A small image autoencoder, trained from scratch: encoder moe top_k, encoder width 192.
Rows from block 7 of the encoder of a small image autoencoder, named by matrix and row number. Rows with one number within an expert belong to one neuron, the router's apart. Each number is 128 + 32 x the weight over its row's rms, rounded and kept within 0 to 255. All counts start at 0. Numbers have three digits each.
After each expert's rows are labels from the 100 images, of 14848, where the router gives the expert most weight on average: "responds to" is what is common among them. Only what is clearly more common there than usual is listed. The data: rendered made-up planets.
# router: router (encoder.blocks.7.mlp.router.weight, 8x192, trained with AdamW), inputs 0-95
# up: expert up (encoder.blocks.7.mlp.up, 8x192x192), inputs 0-95
# down: expert down (encoder.blocks.7.mlp.down, 8x192x192, transposed), outputs 0-95

# expert 3
router.3:120138142108117121107112133105134119117089185138114135133099120174155074114130125099108141098149074164067142118084128099071107114121125096158126107071127094135094104112069139156200125089129140053086121136127148121144220200097166102145139092130133108121119123154091154133121107120134131147
up.1:055130112106145068117155114099120077126110061114122085145171103170140116108124077075110197168162165149147096145141105145156146137159081178104102152119123135116128099186165110134146155120149146101142088196138160110072139101090203153108096139132103133144151106165102136162175131127116070121
down.1:140111139150149183118090128148149148134141165114116092136121162143099077143164155172083064081089149120106128141170128078168156160122145059157147143161153115139166139127141139121115153113112109078042109101089118043102128101145068147150133132082154108085163159119119122194112140127165118091
up.2:150104123104115142164135141126150082113115112124107096153140165107127146103135121142091091110163014094166098132129157139121155118187114176140110125122146131124117076062178188130055221135117129080132179138117148084120126130166189178104138130149160065090145116148166124125183139133169200097
down.2:144138105160121188041099115168178203092146138178134149169141097125136057118115160134120120083136148090070145079133146126164192191164139100141140123129168092112132146133152137156154130094111112095146117155102123153197096096164121143140102144192180148182155226135116157113131126121113097110
up.3:175169138134116151109182162126085100087116120143138077174181117081163178090165159168150107129129144174129123118172163121093103122107125161134122151055080120113108081112071179082133098099104166157088092125074149137142094164154114132138112138119092126128160080106164174169138120116101169142
down.3:144090093115130117141199135105090111106116092109116087106174167063073147146180122069079081125097116102054143148125160139164174112134078135105077129151131129128217137129133110121109131127107098130128150090152109073122123117146149109192105130140153139211139120135116138085042129133156128132
responds to: crescent; lava world

# expert 2
router.2:170119135106080125137104140142128116133138136140163143135193154166124117112152182153149113097142093075108117236178098103116098104163158085117121177161091102126122138124221109135130210158139130086148132121144143132127110110121169136129152137148141144126132107085092043089186069113160100092
up.1:099147109164106078101201129077174115110109111120141155075160145118100145099138144137205088107122149121153148120147067114127108138146119135152119120085138114138131123121165117129161106137228083136124127101115144146097130074155122147146155141065133131139177125071154127109196168106160126126
down.1:161188184148166151139149126112098132150081174100048131121138143114096136140101161168123117165194122130145145144121082119106151076128186078119103132101170091122124175058142179097101119102126160104153114124166170126098111180111069092101083159126151149069117119131135080138085123106109104108
up.2:121123143152114172149140142177132131148166096138144094150107091072140149144184094157125145133124098105220094065166182139111069106097082170154135180059173137141148119111120110129133105106082138139168131110159066145186127106175104079196126123133113137137127121173068071160170136133116087140
down.2:137170083120094172116148130114132172145139120122116154163126137124052090146139115173076114102127095136136140102130134117119142142139101124163152132074124126085125113091130108119048131146127144145098097094150111156167105169242169073106233114103170163102189114171222107136110116108144113100
up.3:113123109157110114091118099195190145112107154104194111081112124148114106084156160126120166083189119152113148152096112141181117138145154151180126120083144112136070132156130100113170192143122097077088137156189191160085150085136139210140170136124115135076113141098103132137139130082103090150
down.3:110209120101149131130141141056100120122096186103099132144156114131164155073129120136128141109081101141131082150111141132151135154134065137158173098125137101130117128095145107115086153115141062118129149132062116170068155134177145102185143086119119216161121142127113136123117132088119068169
responds to: moons: zero; ocean world

# expert 0
router.0:145142118087109140144148121104139114146068203143051145131093144151158087102163192097087119139122085156106138126117113096090076125131123125180131087130164122138104136126091103135178077091136158115122126127131167112159129219118133117113162148129136131135142118155165128129129126105101142114
up.1:106110175135110120095148108128131117113109110072113083151131164138130127167157108135056135127172099084120116191196155075088199168198138143111137088124145135158115162162170164147121139111131148151104141148143147068107181110124118160150161128158163087117099121124114128115167096147135165169
down.1:157131148122115142185130116128144141114146081140135167130181146148116130087078172173163114128131142181105131132135119120145157093140124111133136114079207101114143120166167118104143183103143119098163110076106151170108140042135135155068125136093115157158076161156106170102135133188148138148
up.2:124105123089068116115162117145162112142137114133030092145162139094167143122097144185106126085130108107186145073165170149128103112126102108174105168121155158126164091081123159120049177141134076125157118139099179140115119121157146163142140152109148141101166166146112127120152108130140181186
down.2:148126141138078095110111135142142194116116093096183163148151144120176119070149116149127135134168172140121111084159106090155164139092093148143177170104165184134164204087141106168098168094127141141151129174090111106118140083158183174116119118083139083133084154115115132097099168160117120141
up.3:140111149104114098159139135160100223147142195091125117156088088127134111137163116141111097093136149090158111134138142162126084189122160152157129147143104121192178090136127159126150167097118177131098142118126101127057138157183115136099099116129093181154132124071118104113147125123149139146
down.3:146145162132082104137130128121132097147082134088050150128155072107117131170148103100182095136155163164108149041137073150168192112170189101121144114089127127085057129129181129131071111090164189127176139127086129086169108055086128084110151147131126115096134110137133173148162116134142150170
responds to: crescent; lava world

# expert 1
router.1:125144158112083174165117124161093107126115136149126118135142122139051188133186091169087108142127186174122086157103204124135115139093096082084122166147172128123120144171108135171063154122123098174189125176147117135076115055124165116049125178107103144146139154074145125100157186182197156157
up.1:115149115131076184124095141094109121171193136065167154103129142144099134099155160061112083161133116120089164105107204151090064099071110113147111126061117097116140163105107197100160118135130103137158089138167145130142128175141076178162113117063154080079164144113148125135133125099090121130
down.1:126097081139077088106136109132087164150113130120120143194098109121140098108125161148101127141118112113160181118104075120114148127113186066133173140124168120158171153141086178086091124102111159114107168182104097111150071182094133129066111135168149130149073074120156082116073170095153130144
up.2:073106119128145116165183158132163116161149142101130059111110161209135076147086102075158118114130130115105135128102196160190151149204177122176065119139130138108100220161131164139108163068149151121086113168104122101132156110105148141125107143132150096156130121114167116141133134108201159081
down.2:145101094068121132145144132056097186112173121166091125070111152110145138144161102161136175121134088151114096143064091129171111171108183048069132106092149142169169132114140048162134115085146144163140149065171153090091108133191115152169079136150053117106107161168148100086152117106115080164
up.3:072102089068106126142137090079123122131153192082118164139148095113159152111106136095136160107124111093163049125128159126198082116095147082193156111089121124125175115141140079132127142144108154159155124123153052098144161140142112139132132176140050149082150039188165156144124110104110145124
down.3:154092053149165102177089168131097133141114142155094128153097149114205107112159144138129147127124169150122121088072115147125150099103151107178140087173156150159110139217120118179119138085116145108171109112120102125141097102067089207175142142102143112158104133109111168142140138157117132154
responds to: moons: three

# expert 5
router.5:145173132093105126114110133113161117138106157133135148108096096142133083109149142133149144119135031145139144134119117090118112124134163141228119074109140090143106122129097098109180097112122149080111139119153180138149124197102212131131176129135152120130111133145059133147126102116089113174
up.1:151156193119092158180097160135140137110145086095154212149125123175148151145055132092099095147072104178070176145177108099179180134109140171117122134166199097118113188101121115115116121163073152157086140092191136083119147094114138153083169130079142127121162152141135129108143076088152070111
down.1:090149120171145118119157112105140152116111081104122121164128105083113107065136184131121172157160144089166165144115149116102078142076127147122168084130071145131176079142151189160134191116124092134119097134043060129158138172101110113098166108211138048098087086125151131082130149187169157134
up.2:148154189068114144093094088171142136179152122110155081124048176106160167105133100095167121167123168177068150165108097156134128154147176114123113135144141122167137152127145096067157076129124164093150131139148147152074130164180126078150122120117115168136153172147107130180160093043143127153
down.2:160138170103163084159101149129113169086138114090138127137140140067145116113076092137081125149116201103174100119102181069100104113128064207163153111158115095134135097116138079133124129150085119160068033154077106168131189072112120144142157112131105124083197112118080134134145151127134156146
up.3:040117093130113156110166130194083119110062158088154093157150151099154129198103165140154113116143123086090145109141180147125102176110150109076117078094127131149121103206110133095127134157114157119154089047174175093185095102191144069087106120149153164172126143164128168124150148103091169132
down.3:187123087159193102112145069087123170134190175137149161160118115134130153108161044132180141085062131106156111119134110115105118116124118126201173151147101129074116159129137152187134064127110119103099089123141127104111122079133141141072184157098113110139124137076142111172146118111084154175
responds to: crescent; ocean world

# expert 4
router.4:095106128140170098116182106149096145108096114124109080101183115120127145160113115086155158148120142109153111110140174231109080113169119190105124125076105153134129114106210186113041191143167134096168166162101100114120114107147065119168140079146145095138117148158110123126112177147080120136
up.1:091122143144126152166101140148129177072160099110109117159115180108119156192111124135113132101088147134143143109098094122158112089160105126107102063106172108135065174069141125074155151094135111107135143159152102148148126111188214116044186130161125128139112102056121166160090172096166136160
down.1:103150087137133058100101178164159129147121117132060111117134115113112180091113135127101143086158095103130128118143063142242124035101155093116132117119199128123080168137144135178159150196117123115125149140104104102118084078141071148140118094127114186164136062170137124122059125106049094091
up.2:075203153127150157130161125142124171083193091100225130097144116144097132148097149181097086083130143111111131088077166162153157088109119128129132144145104142125148139106139125112106107095154163095147131106094108155181106099135132127140154126144135143154154092169104110116108106164131115125
down.2:132127076145174125187111108165170090138132061148110156148093157165134151137098166092098104152124078165082152128116111121159158098078104086123120119199091138137179111175120107103107123135108061140145166184075105121121142088180110110101143170189106114140097148136066135091096193095099130137
up.3:164147121124126108104144171085192113113099153112104135173169110107127185148096176180116071118097185146118132202135066073119153094176143131098058084116149116134119159121131093140118153139053170173037125134084111091119139176149096139067133140120082153155083148097129156157139168138145130088
down.3:105105115122091127122165163164144127064133101137133133157136136103121142161144175172137167048142129118157118151190106100106152156125122117077096117068143146137134103153175117142158192147143166101143169093198136095129061074148133160121095130017057124117133138151157174147135117131101136113
responds to: full; cloud-covered world; cracked ice world

# expert 7
router.7:111088123128181179155132113135130072104175123117114152151110155101117184138053105160111123092123116161119138100104122161092158177099115093124116156135159109102110191152164160131146108098119113159157128162115110139124097120151095130082099066112045157122140075112190089081162155079158093150
up.1:171150093096122121129192083141120160064186153076128088191084099170121163125113087095093114142213066090131087193097140075140165145138141114121095157119153133147114156156108146151069167160113126172136122195101151083108137096181097102160179087087123123166121108114119121089134130159166130113
down.1:094168176131142129110106123147166116137044146128108142105133122084130150136114102123102110126054166122122132107121131154152102118102051176180107154161113137138082157106103095159108106166129097070087106112180117145168146162112111203135111096141126156132150159120087168104174186125095099104
up.2:157123188095112080142144073191102091144154083105129111108181090147146087107136138107123142156111122149157093117120122176126124121105158199156143142142185136187102103083101150116151154072118099070126049115130169161122078157171159120146120129104202131103120109133130130177136118125151085160
down.2:176092122083159160153096157145165100131104127102166124084109113121097103145101100172144117152111103132156153170158108130126060110087148129154147103129134135135135178161104154127138127187165211122093094138106124127098188127120092181140169091102096146068142130111206106118151105055106116166
up.3:118048144072113170118118089166109087162147145212199072128052103144098146073120160078125151088104142121113216124102125120139155125123144122117161101119145076171105114113115142102109161166133093179146129167138174134123135077104025147173186151164134047061144122131124092121138118068141134143
down.3:120131066082109133130139148095108139189109110126110096105129146112142150131125115129141160129098167105122099152144042152097132160183178101104089198136124157139119116133114099082126118100171150182124171075080115085116145129157171121062086200112128085165077100162162166081167083179131089133
responds to: full; ocean world; kind: lava world

# expert 6
router.6:111133128107085140107121126099154134133166158132123119141143117135152065105124071151088117149153167151059110153195123120177170164123134110066139175213148092134124112127098092112157180184119138172083098127109143112111087149110092126145058168180125134115154086101163077117117075144225137110
up.1:135207063089105121144147162127151107143093128171124166180108084073176130136138085116105128111156112167133114104177081148102163132153105135148117148120139130092055150169118153108102198117092076109122147124121181147169104077136141153115084059161087132159073094140069143120186145125086132153
down.1:119087119162123162072117130106113136114078133118105147048168171164067077179163151186158075103113150099142157168140088155069157128086129124172131133143114124156104107104124125149126102093155133089151072141129125049163181161102098085142152124133142120123184153146089173090086147110096102193
up.2:224126139150130096173081144109084149102117191128132093141161138117102136129212108125140109123092185090098129105113188144135116108142186095107138152132191072165108073041109172100133154134138076149119140066163117141153144157166125153095128099154127181111126115076149146173156087089113092108
down.2:097109148193126144132147158138105128154148147144139123080048133155108062134096040169144122144197099178118163119129109099172088130131083144147153121109119145102163111131151148122164114172082149191133072187119199164092080118075115171144110060116106118113091104144147113173150099180175148148
up.3:157122160073071078153128135147136160049081192138111133122128141128153115144191127206134098152123112108142134133112104114133136190160163161140133144158083148131172109099143119068155089085085157133127131080136099125087145139075111137098133135160072117135139139109112150137176131129127132199
down.3:084083076151170128069133129069115208154130106103152109114133103101117152098148137137097126161136144135160153136122155151101194151127134061100112090158209143081101155150144082157061101114152114088118183161116171117052098098133110148133118161134128077125135118192148125107124135178173101136
responds to: crescent